Weights of a small image diffusion model.
Model: 4.54M parameters, 32-pixel images, norm layernorm, activation gelu, patch size [2, 2], layers 10.
Training: soap at rate 0.0022, batches of 256.
Data: trained on pen-drawn characters of a made-up script with 800 signs, 395000 training examples.
Rows from block 5, named by matrix and row number. Rows with one number belong to one neuron. Each number is 128 + 32 x the weight over its row's rms, rounded and kept within 0 to 255. All counts start at 0. Numbers have three digits each. After the name is the row's rms in percent of the matrix's.
# fc1: MLP up (model.blocks.5.mlp.fc1.weight, 384x192), inputs 0-191
# fc2: MLP down (model.blocks.5.mlp.fc2.weight, 192x384, transposed), outputs 0-191
fc1.133 074:179151165092140125139105086109130124163113148155124143160105086164147161113151103151151160107159122137165153134099138017165139106112143136127073172194124093093080155114136098143123142150119133124129132129120129127104118135134100118101110065172130108147255139121196094123101122104134152165119166131136110103133125111176104117162211113146122132089106099115107122124110113151117142132133092137159158147159139087000088156129125090140102082159131058110108099109122116110090121157140141180126116123137149131108148136036083128149110133120105093152102165134137136112200149151131127101
fc2.133 087:017105163147135129091108099133127156104138120155134062151160151200128138141129115164133157172173163071142166096175119136180127158154162149156137120147161140097132125119163115128132103138169164151139154092123125145134114068028112116126122131106138143130140142109092116175130134103156134133122146137089103146097099135119088163243067179155109108077092135126196105129113113155125181111121094085067139129139102100125124126092104125118176059177166145218124104145100158136100137164169097162122127138087112158118092130136089181109164123133131191138153106146141161118146208115199139166
fc1.135 105:080149156169176165120024135138102190129105145145109177104169105103155185078160128115156134151155116129113255180132164193121159132161119131187130091139157134124083068134133128148104119120105111130119142154180139097147114111157154136130157138112137090102126159111128115138131096155120134113113127107132099141110114134078091181100157117174059123146105191127168083125165160102111108078165165084146082172153100176103118110096162098098117106142136135140116172133168073135136100109067170115160125110187127132114115097090168155106148078111081186104193168141143105116130066093095151102
fc2.135 121:177072188127182107051094105145117087148168097132077148169138082107122104115146155128128121152155151118149142126108123112140133113135134106080095126104116167078153150114155059096171171147112134159122183118145120172105129095103141144179118130141163091138115117113106182112124092103084117145178128107072171201102146091143121089118163150145109148130096111159147077088181172164135221131116185091095137116096172159125089084108097124115121095152102132131147089096096099173071164114115111142151206115145142115161195147137110109073106069192125176144126112115150166053133114094130190171
fc1.136 105:107163187117135094156109222148089152099172103143093089101158158129124172115165111142116133123138099122138174136124129165138133152124152121178108066104115081102109166118137134124178108049156133146137121162165076093168117121154119120101156136117185138097109116117153165143107131122096095169125142143073119107179162064093141112131187141167123109116136127169100092104084144071069132105108111139212208066145165094114100137138075104179067120156133108117069120084149099131136162134106179136059090131178130136138097150136127094127177093133101180114186153139143066068143173098103164131
fc2.136 099:136130124135104093102086069184129084211103130184169154136151176139142120110161116136154089154190128064120135135164085145144111138101171129117130089162088140132120109133188127135156127125113143136142147181160153141109117141141181147173100136192135145157139091134191162147144169115142105122163115094114132167051183152076069105112127129185155117163141145107161122115139187100155104129106101181120141156099110107135064193087131149102102104132091134083065089161010123076086115149146154157117111100136162135127175106131149157118171148120112123142131101064139098062119115115068151076
fc1.137 100:115097095110059123160114118129150110106094085105151171085169184154174172140092121148126000111140108109139189099146115121125170144131111122079130164140103188054104104101129086101120116211090169169106129114131143123145143191135129152149152128169130215136154144152113088128153153139136183165088134143143172178161050135123122107100149136152102148169193111106116129183117111154092129166159139080112132101174129181173112103095114089126064142166137094141151172184099165135128123137106085119141126165096145145086105135072146181137121128161155094125097129155167124083109125110142146140
fc2.137 113:121151118196137122076102145074132134147190126147132104173196038131115133159105094133139121118130131154115106142155127148121093152186065147136107106136132135119143096163127160137087142154108111098130120117199109084094130133133109167116040109135136152139142138117071098163136105116178206112137107161107141152176152134109124104118141084090166147113154078111093113114100104142079143183146133181149141123095070185129165176118152192080122093080071129172172128070111130105166204129147133082094147105158101081093115131168055121085089194103131139119132154113164152132041125133151118118
fc1.138 080:211068135120135155194112126117113118153120124130169146142103094149132087122067145182126106144114070142166115104126119000087139114116137097094109178125152131121116128230119111117129131138118159116099128177128130128127132092169108129101137134182157128148217180120090120145139179113124106142126186150143132127087109106098133122077128110147185113134093151186138109117132117154092117127155156156140131128135181112208138152149139148119104127106141174054173098109169126094127045117128143116094102090098092139132155139065139192128107138122192102098158130130141168116123196144144142167
fc2.138 095:103093115138143220095150051098138081143113112166118124147098180164168180111094124101144138131072111130108118088153090099145113115127152124167149158083154118131104174154152086217073054151118142091119131066125151084124167150174132135140139135083143174110132156151133141112182150085125103171123136105169201090163150119120130131134173187176107095203130022110124135125109110126118146143079146083134124071110087135133100108153164082130109149122112113122145115160136120086135205112120078120164107124138112165097135163167153152062101154140116185122137184150148158134133102172129137176
fc1.139 100:120134162123142122122111124131138064115119096054178175162124174078150101146193144124140246145138120128104145166124171131089152095087190134080135113114125134146146100146111156192130120109133105133145094131112123106140111111117103136113123123157176177113097090104152108100147141150138069115194132136162192076099138150142141168106105126060095101096103095089066145147115089071103117113125163045139081140169145145216110100141068176092143091129103153123075143082135154142120122148146157102079124140167117155076115108133142170157196089134128125134127076085111194094119117083162120104
fc2.139 103:149128160110112174159110141168169178178185101152144156146114163174122154093135150112187144122146162112115156088122113104098128160096232132176088148106089145162110147140112151105099136071144103143120135229132106104183137205139161172148111094089116104129125095124090097074145108112143119103143157117106121160154107166157111103158148159138129155147130097144159151106137148097062110132101181121143120152112115156122141093099128130085133105144110138116151159190119167092166039159113083125086125178119112116171190159144223177092131045105109118121120153102111127149206125182149112107
fc1.140 101:159136117137169140128122130195069140148098162115114172155178185101089142098118152121115142159127158140123148164102155086109124116098127104171137115169154147088120185113122174119144150117091156093098090107096121161155122123114139102123080162128114139151218140140171105156118107166126148140167137086068164162116149139153080148119147113188094141140124110143120117125136189131193109065133188133173155147133128156029122146106141090144147146145089103091135031127111100167066069088155116102162129217088125174130125069105088090080099123140117120099140187084130158178131158059117106145
fc2.140 096:125109139093141128114131108177118110204129104154147165087117190125148107122190062124127132112137116113116103129124116144144162138120114152017124117116138149139136145103135161118182150159108131171122159121093153171174110143121146110120138067180063057199131150093168116137159094123172134142114113113083100102066131098182188093131116115117121078181131156147156189091138097130142139148151104149126098074109107106125119093145114177109148140145151115182129094070115073118082108207164077084104141171131132151125209142143096144150189075056123116164134078129097091151120105133161076110
fc1.144 111:126112114108219110117130136112138175098136108133164131174151114104128131135157089093092200081167132123164130091169141153158123083139086100159136154171144134167083103099143155105120154153115157093180151157110167117083132093085132120137095098100131155151123107116031097120126165162157130168131154081158111120119166186143093130123169138189136160126161129165074092181116119151098164130114147141125099124171110057252095111135087164152118132110047135145130109145063170130156157139189160140133143140125147134124090157167144178117098151173135145119114122156128185093034102110096096107
fc2.144 118:128133088135105092121084099194151149121100131101197120063147182155137156075143118149124112188119130113113159153201085146160107177151141178136146140067161177100147128141106110059156138087165161130111117129166085113127089186190158121164107121160152102131129121110140140114090131098113139138133121108124138086181054070081089116137173112142116173142109107156142118164158153134125137103113188085087112127067149166134094027092141115081202160097118144148180131137053079100137091118068188143124128083125107132169106110115140165133125098174148153132122113120091141113164116157135107185
fc1.146 096:196142143137110149147111139120093141171074111133093056114153137097102165131086181126129132120156056147071076120123135151161132117131085120128135087144104175115126134160150099127178100079168095123144124114118145149137136094162152137130156150063165162104156116181135132127161181128155080149149157138109089125100134122097106124159105156172135110139133087165132128170180142148082084068142179157092165173174128128067140170089110207212119087166100117104153167127110092148186128113188129157027101151120118138202073160090134151133112127149109178111188165133134095104128151089085119131
fc2.146 094:155133109153093147103109142213123111105147144156067201169091197148082090123158105112156098113161129080085154185099129125130108167138116031126149125157120102108110104102172108118152142156142099111065115071130118132080110131129047149179173120114157133189125100128119154117166175111126135131123129079120118088129125074120173112146150201122138042180158118098139089118118157123119111116106162150110123124130187116130084125130140038151181095117157129148139092136100132120112150159129086076186074135128197087083103149156137094218113113080131124138137152135128133078148122145142125150
fc1.148 105:122117089130164097099109149118130112138175128081140102159179148118108152102148114117184151145157147119140159113130108105121134148054129180107155149115138142091124093108127108132061151076107115122146113138109159142125120148096118102135082141131186180105225157148148151087070151125145073103093093098116143114132155079180115118098154093097124118172136073140163168122131121137135135121191053145134095182146137096208143116137101116111156140143127084150103078113124171059164127173127090156158159132113101115107192106240004152139099049174121127134135101104112153104147120113125113125
fc2.148 101:124131167080156088175198163134107111166146140150089131171114111108142168177135162139088138075109147142132118109135164129129168073161142073168094161180123095146114132122138081174134074111126111104146109164155107117104205117072076051085154134101142070104127113178137160136122179148130102121110140109111133203164198190156144144141140145205134132146155137127071150097089144130126143152157160127135138176160137116124170129163146087169055096169121157171152132177108091163131128111105119115108130120115073131087149128164123130135182061068139097124125158166072143101058096114175147170
fc1.149 075:167095074132067170163126117117070112085142095148169123105134138143100088121109137118115099117160084159126115096152113004121112128180136134142085133193144101114140128151138118126093091133155123140127101159120149095103105085122082084166166110123133172073232160118112153134141152134187117091114115156127188164149097143150143098163124072122121122125105163133117120141077132135123133119183133106111095118159130179189118134112074020108168154136153204143146142154119100132151053095147144140154153103135161161082141136088098093124102137098129132084123146118167155060152123085065116185
fc2.149 105:110108065140093101113158151120109153168113111174113159105174120156110105149067122110141129160128134118082095158130115129146089163038129093112141132035127177127121155165176123117085134130156117099093179202141122110081134098184106157206153105156114134129135164178156153151122126112136134093165082072126125122122121115240104126109090201139120074119127074155172150073161103106109124176153123136151153085191074149122154167157171209088155102102097178120082130134121114154097164101115105151148141140141173153169157131167164163100109120130125095135113162128149163155140152159079146136
fc1.150 109:175101159131103150135128142176135129150095156141148121156109157086119081095064177146118118149125121138187154155077093107159188106132094129108120184181117116142159110149121129110133134124155066128103056145157096087098063079125123168052113140155129153155142143157147100155180095098087097098090119170170174115137094103117159111144126130122110157095006138107104138149152122189175114152160098106142135154126150163167157197194147167147151133123106153154208211185136123108133145157144134178098168098149115117109146143159192093105112149145108127168118142060131138142129100102156133174
fc2.150 093:094139119114000146169169099148107116117146124108145092160104124132124132132133161154126121129083119083156108069171123149122142171144141126191060128141127106115138184119144076089145101097153104137072136138113171148104106112084111073109120080106139110116132201155153176113158153118096134197153209107144169174148181181142095171145165123146180126128037141102201123127105121137156088112095143125093169139133179122126111086143100116159125108124127112104072158123069119123100136131134144055159178133092118107200122092110156130096172102120105163092107146167121181092146138120142122182
fc1.152 086:075168126129122131117053116146086155157151114160106183175132092127166140079084159139136127109137145122109075147142156109108151131161076187149059108159115122115074142183133097125096090137188172138100162108110116137155120185158112184136097156104088105137083046143137126123124141102124124139126095084077142152130106146159121166143158093135123136130164115089159146205157144113113114087099170089154132139138118175078137160100162120096113116144114131173140121144134119109089060131130136146152178202125143159125179194150080125132092091150149096197230134131131099142057146118073053113
fc2.152 091:145152105170120107153085105130121113072136134205141094094149137116135099181071104075111155131110140128088086103186169095097094103150076113134169115100145157084118132112092189169156110142111174130093109143135097189174094085184100133120117161155123187130120075128080107092077102095118178144130135164098151192151073132114087190138118172137138148159157126133111154121156056119125184117135124154163125137152157213135136180066106132090172131126138150124101140066169107124130171123118157104145181129171180192160205150106152143118154102091142134116161115111176122153144114196108121142
fc1.153 091:154114173147127056135153153143173113141189126154101170118124167103131154062076130189177135150113159153101126109166138096087096165121133145095130146088168134060135059132143140164105148093071100106130101162181152159158121122135186133197122179143149152113139183097144171111099108153097125135171169172093154143127127106134119135090106091103178142136153109152188125140123098158147168078154064086142144125126137162138108157081123136111047124110119077106135140075141151160139072121070139136146161103089078120142207181211140135115128086137119084145115166182090101123123158111148155188
fc2.153 109:112168200131139104142118157098093109143120133117110115143152130154099178193131182112127145147122095169178073088148111137117173074162090096116113147150146069066150154119133116159147145109094166082102136181140101136112133097141134061129130141188137112146124252167114200141095115094071109134145143128111115131136165218134123077171136164184128106135149123110133118133121184072163160120078101088130124157126146171125099105124118096111097117139169088137171057197086113149126104126047154100107165140176101102128175136125109110111171089150144138131134140118115105118196127101101089077
fc1.154 102:093165107131115115111177102075152107053117127111150120112052161159071184134084075222151094138103134143063062131168145145128133071094077098173136146138128098107147104122128094141071093190102146150118139139147176203132124160136107098133180166183162103165058141173130174105140128152117099150133141065119103153088116155123114127150113141135085128110152119138116128096100093150150152116171150154095103122074146131129105138121051043106122133192128135135161159076117130191124168178093100159130109128110092120130130128111115109105124172111126122093103191129098129195110142092093125162
fc2.154 096:072113146087150097206086163050193066137106106151170137139136163148088130161114137088104129118117117129105086067157155128117118160113102187064167123101111104131098162111164205148191139129169097090210113150163027168115082152140166086112189165063155127088139169112135129116120086153160147133163153164134130148154134141124127159107118150103120113102129106120074088147098127087136097110136149120132125098106056132130106195071137162085122156143159131161166142197142149075179102148123134092121105147151088137096141149112099108148139181109155140179131111092121128172128137158118127146
fc1.155 097:111127072055134125090131180163132086109183119160135094096146151152100177140139117101126115133087110133103087095094162089101121177077141157106160085134128141146140103157128158139099100081067103143092116097151157144171088180126193166167097083134162194147191183141164160097132113079096141127115118079119147084145164131131087119131172074130115118067141087190126137126087018098090126117141121197150104121160120108204113101127120172169148126146135109137065137113065163163132155174103156137080116154118107098126112105177096217118113149139119100134111128153086110132112097147127110134
fc2.155 096:144186100191151107150202124122121161186128094156116190074150131122119174141134112125124064134094138092100100116078046101110134078137151120147093094133106066151116149103134130169165148104138122092152152116138153082083169123116139126123176147149153083148127157150233130135115090117137180113116118124176141148128172168159146102092026130197121135099160139143140126139108195092117152044184137089144088156102153080134132179147142122104157118139156107129094116191042091089109104121134153093134145140121130163153103144160146073124142135103131122101149143125110074158176116145126121073
fc1.156 092:113144130104115138132108187077130080150153163161174143116118119141115246127133142172122067174153160174103156164097104147115135167204142146131080163187123154125169095139109151172116062066051146180140106142184126138076108133139168139132152172054109146116038179109136186085158135157128074194110112090141115154131096119124136077138102127119171099126104156124116145066130114081170134132142135127146131056133132131107149114135126101115105121091157123132113105115182085124128101115113073100195145082099130086155161126154173136130113109104074123110148140150130100137170138156164095158
fc2.156 104:119166148163071140166083111163088245119088101107141159072130154105115118193121133174160117091122159101171105112065153130147166215122224164160188156121156124144142179149124144110121165107094191119146129163098157144207067141177118112136129126174129157111132122111090135140139144118127111172141137125140091118143074090153131151098098130111139103099056143126115166120145158143154140092162095134104116107108050117123061156094135128137138132177133116092089144143158120111128006145131156138140095110148138116171119167125194161171140107151125152121128161088130092117143140134130133156
fc1.157 071:140132139112127164174136096138132159185094183134158106114124096071138145101129164063125130148117110132129124112117125126123174076137102151137027133185160112137201104172125132085111088129120087129051059119152128148128111116168071149123103178126101121138069093123165087142173155101095133092134102127141116073162140112095123134141102157100161119135126144113129180130179174116156159128123139089134166105082053170231113146078127176116165071135159133140162158121116137136131064139075145146112128130091146131112141153192102125147119107179091154165161095176110081172084063142167110078
fc2.157 103:141142128080141136089135141099110127057132124150101115129160142072136141121105156131046119115111115105108107110075126126139091138146113104115175164092125172115149150126148143123170170153144078151110103127112144116158127113227119124148138158111128157127125106203135104147094092126178127124101065185144141108158134116121086066015159175091141100116177131134110164136106110129112134107196155121158134164154158101127083161146154126151139223127088035090204140124207087120120145098114140098151097118136172138147190184112128121117166113122140112078130148078146136153186086133118074098
fc1.158 089:184171114163152126177098118125164104145098136120168126154131152125161082155146113139168149113070099198148136174129191174131094072116082131205112093164075103163044112188118148139114125131093154184186073106178115132114119143112101130110101108092089111116130113149182137152132124129111129169143139140131089144178127165129109066103160110167116131113127074105164109140137114096144107151156091189114151129123074127179095092129063141103138172127095153189129114085096114136074165124082093091111120109144132110104119142112115090080139204089197095087151199119124141148107139207118115108
fc2.158 110:047139118165151082062159119096122107132146133131146149114115185145103084119147155129062122100088070138160174105133110128137158180155127181075138098145142159156112121099165123137171112130120156022152108121150153155113113115163133134145112147167090134125124176095163143133137090152148125202101118141151125152079139084168181080136114131132173138087147166140112189135137131233124135144178158121126136136141248070118109158113144104137117143138150161129141112145134162120172116129031121169136146099086149113132116069184076163170109176134121115121126149155100170109094171097142154152
fc1.159 091:127138127098204132096141117175110131123126150118172151125166134124138058096074208124081116203139111134129176124149122139088153136099072112102097092181159128126172131117123132086085047147129134125066069107132124116145123137170073139151111170173112148124072082124133107128150099133097093126164109164078166077122087085070096127096131137101124089129114130151132150128145143115167133086104095058156161143074106134213143116149172192148135029148172179164165173120156112145135082134170130125124134123124093115075116121153091169137137102115128130153141107150124115122100063157186147077
fc2.159 129:150126179135160123158139105109114069093130116140162196122160137081133107104104114148071133097151124170094105083134100137153102129113121107068134092133164111100141150184106128123119098153172103119145111125160034110116087077180134194163100177095114162079132109168105105134150104100127119160095118187132121108154111088150082084000176156095139111155156110094114143118127114124108132133148148163139125153094102103121116144107133105146146200096114113094185171113148076139103164118135159092099137149106166140163169144081120139120186104039115123110115094074112113110146074115129085039
fc1.160 079:102167126118108109082135161138139132145141162124072132188134147161113135090149196061080121138112150148162165137091116225122146143118147123102046124164137123169168163129143082165115164130111112149125119153134152135102085101086107115108150087102128133153032109164080127126053122078121074161119124134107178129196136138131186129103085115154087188086130091160107083133156131140178091172109147104127140113104096111078122119155091130157125178098118075148175145124110118138163185208162139143105141136109134090135139127215073091126141071153138113084102098104087163133174144143149143110
fc2.160 093:162137161172107101123055133145155101093160134130102097152100133095111127107175105130181132121166095157190151158108173151152137140154123101191150146096152151090100064075136142102120095141096145142149140090150131109141145112055157081113123145138106086096121056134139150106104141148108121101146148176093066063198160115106075110190044084098140121068144206115141072127122136173117146122130120153132110128143166180139136120083219149155172226101141138132156094147146155101137157131173141150109180127129086158115148168122135208123112135110118116128125082143142163107098137100143101083
fc1.161 102:118107105131167157081129135139139152089113156192109179173101091050150239169141162149115123151082158126146086111098097174111172136140124148154111141146116131161100095124096116120057039115130144108142121112116124118169120146194150171123125188099147200149049094131129142148073115155198160101128059061124098121127143098163134100130151123145083126139127193083069156133153110120096094116099129123105136062114111126183137160113132153096118163134115185110104104166094081142136110157141120149122123135139101107099100149105191074079135148071124115085193135133141116098161117108134095127
fc2.161 096:153095108152137126132146125107107101164137132177087080155119109182151079101202116061130103135102127116170135024143114122126119128117140114143173105107104165132119126131100192087163139085124144100144111067105110100108091122079111124124122092093166077120136072144125126094164152062146141113212139134137146109114152142236131140091087116119124176113142044141123075102150098135125176077149158133141120146147057071135144146055131078122116161185110134077100099136151148105097102108111138122165135111087167105184119123140131169114142171155097213134145112123094156091093099118143175147
fc1.162 113:166133108116110145088142115160140100052176068135116124093185137101121161107094078176112098161137156113133116134143153125205102102128154087179119144137120092113100142133106113115157123129165127091099136129129115123126090098140101093173181137080086123082077133160183127029122184106147115116181137128147081087184101122180129169124125169148160168141103138163126196146112110158146113109155147167110109117195146139102069132142127113103100081158130157202107118190169143166182110105145121151155167103152109109144164083113139160156082149075073140145144127087115132066123140071062196154
fc2.162 125:111144111164168088190180153137127132070123123125221100134135144101141136143082105118073115135120093100162120021180164126106093108105108115080177181118186143098133194132123155132106052144217184114109131171149123143162105126118120066065118135140118130153141142196117115132120219132156126125169119122127145197114139113131121156077103075206134128125136174158114096181121087128126159101139149106102107153108134136119140169157131148149139126108086121122192087102135097122120134125080111103173127089173114130127098187104066168118123129099138057100127117082091134134145128129114144115
fc1.163 106:122207125076159145166094133119177134140138133122155036111080159113092168183105181159129144160178153140132165114140074119121110149140096171110128136148184225128128103144118132166062049152135137158115097115063111143057148157133076174144121124116101168114129104122099135124112060105109124142103114192166168097173111118151173093138131170115133118128110101117067148203141162169176089144131131114122179151181132184076155096116088131161072151140118110103112160145116133106090165127149093107171138139049145104134069088081131118156120141138123108100106087155142144111114143129099098138
fc2.163 103:176106161174130166059146119090104116114170148120087127120097112131127164113128087116125180137145149139109125156113121146170107082174107145117120119100149158158115206117143153133123109154048097099125167170094140164120097119132107135051164097132087133172133129097121190147141152123102148130113117188107164071100075157159104051117171204134124107143189148129162089088086070178139137222114153157153128073135129107141190124091142160224097102102160131108165136106088181163142164106140120091102132141102087138115099146126068133138167137156138131165131127112157082134135120197147173111
fc1.164 096:100081128145113145122165140115107141093137134115120099127121108126117092085109170208101083065157095175110096146156136236147163118129150119124124133142121118107102105130120123119116146107138163119138135135133090118117124096123174132131135111150136109132000137172131111109175114137188170106108119155124138116122125092101098159125115108162108139135147116131098104110128167112135151082164130122096169135119135095255088112172150113099113120143104057115156122110175121161118141126155143125112146101138136171148153106112099125131112148122111100161075130096127135089142164115123130176
fc2.164 085:119116125141150102129155248145088113102108133120136165110116175143104172190097051095090101137069136110088092120125100087121112141116173146114191124157149121074157105080129139075139121119123118101097129035129154108162064142148089215144106166036136146123122130183133154143118164090106177107177154122069148104092153118105140135180233132099153132158129115111099139124111103121143108139081095130134118197137147168129094118085136113114152169125089110166104063128150130089143114114149095104128108130144067121085135144123134100151082154178129127136108181114103113129164110118118094164
fc1.165 102:102096107166140165096115152107105125065141100103122110117130112160152185106127173049087115153126110132084145109158105116116154098109127127163074080131082091161122107062147105138100125155126064197140100166076124106154123127164139177142163151164076140160119109147096148127077124132140143107120064121120160134114105127158183170141113150054136083080173177105132168081114108096118093125118089103183132071150140154119091157078147137103107136147087178128083150070099192099125125144084164132071126101142100119096156104113151086115115181142107217097216139110153091132150191158106137161
fc2.165 094:146130070107083170110095089126095133147122150146176152120109155182116115161134143116170139101125122112125125098147130116156133155147095126144168101111114099167140103124139128079154097111097104086110128122063133102083115142082168104195175124120111154095117138168131050144091068077214100171191124159099160152121151111147134119151119088123197141155141076108053164127156137097120177143133106109159140116176053139131112140069126126116174125112133118095088120149162115101147173093101152142134091114139192131191197075130139117137135196129127232079122141174172150109129056170104127145
fc1.166 108:109112150080131065122114116106129099103136138120137150068140063108148149055202115134174042090121095133063121111122135180165125147084109098090133157083103157096119121099122134121070078115138078119101099166153181067180095117150143150147069113123180092082135143098161091176153149156135146115073094127142113123173159125114070128097137084162173097132161105158123111120140089135076191146138093158167152123184134104140116112147135134170072123151102110121106140104073167102127185119130163055135090107159106122110131103084103201077127139152108155140132132143172113098148131198179148146
fc2.166 103:163154153115114071082116121078070125189119136126098075082150146173054162185168088070140104133165126138107112140070133141109175113073130103171126179134145157087109097112119107145110162088086066133137084163195142081052160121135140120113116157134130158157127160188189129139122108110084092052095154153184166132141154143116077071137135138174151119150132083073158106130128158087117097124126142147181126173118080136116170174120121081141060127124084095151094083138127170105143119158089103158170097140100103133134100120156180146137132169063147127165133119088122096139119109087089140121
fc1.167 101:145146071085055150125108151063161110177111130162135116092101103135070164108117066152116180096161141193155038134153145113175160180157162112114114112134131172137161129170155068145130128131161099157179146145127125157118128152142084138087167163118106085139179147129182127128177124139133073138159087107138102145108127116154186161106113105112114152106148122121149148147128118112148040132098088101190165140165116180082105091107108141117170091130148120121149081065111051128153193094171108077165120114096168138110172123158133136158100106140083192138156150159177100155127127058139162125
fc2.167 101:105147123159121147116123130175124154059113135136158180111090135137107129118108175134098058135109147108171126146166094127144123091138164178165169142096127124141144158137080114147119089165091095158098116115078130205112095110118112119118183113154135154066132120089167223152148062089107135139130103089100134097128065134166021174099091138097116104105134167143142123124130103160191223146166071094137137105127122106111124070093186138064156130115179127132134140102107141119047124106125131125154026142140151135149131165113106136149141089122114116145153141085159057088118128105144145146
fc1.168 109:129169155149113110146149158124166143190152207133153099093175079158132130202139136155097116120150129123183106172095183104130150152113128184148101145124108149088135107181128140120127140145102130146161127121146157157109101124107094114126113147148113199124100083105098116132157190072168104146114136133126095158149094169093138127138119157079155133141246154163156089123141113126107127170102138214029120075125115149140143189103117075124069104058108133115096140161092132125176100169134150164083149134145127100140123131147140099147181137129117094151121164133161136160097186157058214093
fc2.168 108:161131143144130114097137149118208107094176130148119125196138149123168123086146097164182107163108117159132129150131125106173127141152224107176089103109123196119131129133155168076050125131144125135156114134161094100138148128173161148114135127154152070137121101110085133162152174118129186134159133062045147107175123087203116133096173149110116123121155108133057152045108133088066115150143107187098133107138215198130106064097159165126091130110100144132138146136087114099131188120119122159143158172112105109107124177118122125121101097082124120139135135181101142089077097178138133094
fc1.169 106:187155147143111137135177190188156101118133077073161094153133168105121096148180096111145100057119110164107165154132162111098089151080128103131133151142090098156112146145151141122163147177148043112101126103142115138167137144121116226094149088175138104130076132090172093072120134128144147140089123199087085172043132148124091164209114100140107100132119118118096118075147083130138102150118144128125146115140158110181132089108085158096095126193117097140125141149119142117067147157189103133128116103098167125146067090059128149154136110159131104095102132100126122188085127116203127151
fc2.169 113:146131082083103117134131106180141143155121112202170143080106177075136126117113135118165135103130113119106092077156166130149143151121143089136100118167141133208117114135148135135143134110101102119176128068167117097091162136069142157149125095130135185156133145061123073142091088086144164130131100109124126102147115151092186191179184115103106109175109154114179153046109120147110129160115125176095109127121089173136136096130146126105134169041153138186122076126241173101070062170140104114108100116134138154062088135111115132146156113061142170153136081136182093138097130117124145123
fc1.170 095:104125176079177173125112118079157177113133150142132142184114103096145145148131116131069220121115135123122071117141057117070095113127151077124155085144139203075116123104124131064108132100136114218154082137097104134118132129142126120120080146145107087166138089101125136119115078149100117115178115090108140124118077069177136197123138157126084169130098138092139158106115149132133106069139157102194153146116101162174153118098105192112134134129153132131118123125120079151121150153112035174155198162185084135157152108099053175128097167113158117098164108153070157121112150150090126129
fc2.170 106:148141167167218119154162118144143088065145080148168076138098127165135096094129151111196174096133120094156046092108161130129155156117128178117066082155181151139144181089152179137133093107136094105121075112074139139116065118121076102088133107127163127145134128107126121154117133133082134160164113147112102144095066133116106115160137181083116108138150145162109165097132151180171169110137147172211143131159207100133143130137133074073143114116140127113163129138084131135149116125128108085156139132142171138142077136181143162146149115119129100185134179102075086143091098121029188114
fc1.171 105:035142127140037141118153125130119116122061167127160123074058072161124167195058165132099091149115135146138124103067158106142139183136133098128118144109115113152090128172114128151107109122160063148118138114134076109155126143154119135149140164152103167101065156102102155184104125143227128146142138149066177125102089127084119151164111083071143123124142123131114182090152120146091126154122195155130131151129134182097134114061117085129106128181136132131111127158147154110097160162094151038139119072088138123114134119070121159121133155138126202114144150127135095090131106157078185109
fc2.171 115:155059091128078168103078087116170149174139124153102177105151136111155145068091111123109198155217082166115122188101067138159121143078133115166112101146059115145141145122130106126126126123116099120116099107121157121137154104106180167177084137105124087156129130117125125130117178072053125145162152119093122090121106076084145074133136111091134129105163109094113142113101182167113104218130165088111144080095123217121113081123124133168160119024149098152161101097115196103148130099132147148115180117180138104176144127153109127155108116190135106152140121099112121119130170155094130146
fc1.172 096:079132174150136100114150127107093128137121125135129127151145127130115089115140123093079082059130137088129146149110119082072153146146144178077178131177150145079143125144136128126170168116134166126157153112130153102120126098088101123119134115130113132145124155135136062119123072157103105183113122118099127144095067102061140097078167142103202143127097100140119102101144080137083123112124077207114117153120137152255094179169125124067149145136137105153215163095158077032147120117120137106152139123130186183110171082127099131125165178173160111120065117138142113079162160175116169126
fc2.172 103:147099158139146196168127112120114118134171120144100189134096151117075173120089164137213116077110147108152121134184127126135106084129113094155081116094101103097126139136127087117166138103109116114066185082121112107154134136133118133090148107133078120146136155132145101131166059083124111078052134089135148056073083148112186120155159172084151148069179105167125096106103155114105131085115157090138108094155094136119143169168159122138131106117064145112113116093081202179103121097096138128174166161148110121137158096124166108113190173090130084198159140152079047152139115128109073101
fc1.174 101:152163115151134062162076168155106092120089087155096119164168165112107150115188069141134152137108179131189052142078105113189131096113130095108130104172125176144100148170130161156155072098117147134104130098108126120146155155130134129141159112165168092136079150091192137119044190159173059097111154122156136174109131192140077117126110111083140189098150108108082085206110088143086161168080164148076147169139144079126183131104154127122065148107146096104108110134114089169125140131120134135118155099078138104124122107125144177126081136083106088083111186134157153114133130110102143164
fc2.174 097:146148091077108132112148103146152119191089175151123074159106153114140156116182133088150131131152138111126136115124138118147140101144125130117109076125069125130146151142195114084113167059050186125110160075135176147141118185059147171140045096069149123197120123047126142143117180084084102108129104088147124089105148127156187133236145115123121090114151118092159192120110134153142146151091142101100120136089080102121099159123122145169083147139159116101125072135155142134091132165124113093146167116109106147145101103129121156127141143140121217151130160196104081124099146119123187184
fc1.175 111:190130138130163061127163160162096161135110100136087184117179119104114129130093069221130113097120128064161089127117138133117125163095126170170167127100122141128129146119164084140156134118088112126132108127147141100132153067123116118076080155133055167123066165123159094119103098158163092130198145070124195098150124135123093131111096136131171106068096130139187095133123089129129111100130177159094107067086148071138094181117102067148171157102127160111084136170101133098102154137092121184077100196185105128110150125118118123136110144085141099088108134151074136096165171157053096133
fc2.175 099:039198100132136093146109173123089122149124102097109066040101154123134148137131120127129117152105124130113176106071120129106091155146103076140084103150097144115092142152122210141130119147092156059108146150136097185169101151174167146135177111090100109139126145128097155138096053119145132138123115116159110119151114177160086121140089156139146119076090134125088111161124109090122105097087147141094130093139067131124151118117144134114178173156177157159106097096118093139119126165085138009124015153139085156124137173110106125104157138124138126155112120094100154091107096138227147112
fc1.176 106:112148140114146141121156144094166141146109133163108109162104136149112140165112123121141204133172132170144067132139108105129089158177122130121171146200140115192180120083129135086149150119202140120188166141059116165113167186146132174120046134138190091181124132135137147049207140123106139188103149099063113055116128124103170166099128113141134148132137129143165145175166157102158139127119098127123156182169162118171113119114112211078072110166111127172169179125187121149118172128143085116099162127099160151123097139090109178087105122124161135115087112168108111102096100171156110138
fc2.176 107:150090128133155160129193143117111124133189141141094111077113115106124135111077146146163135151084144170105097136108129125117168179128127168107128120156225129108146129162098101145102110148133071098152132113073095125146072090117123138127109132058078170099127154144207146178149127141100194105090124161185164121198134120152071132122115138149143132115144140104105092121107114162140093142120071120144162082105077066131230175160117093120106089186140139089163118145143174182097155158119122114141129114154152163113057167163075127181117162096127145165126182094156092134169142152106178067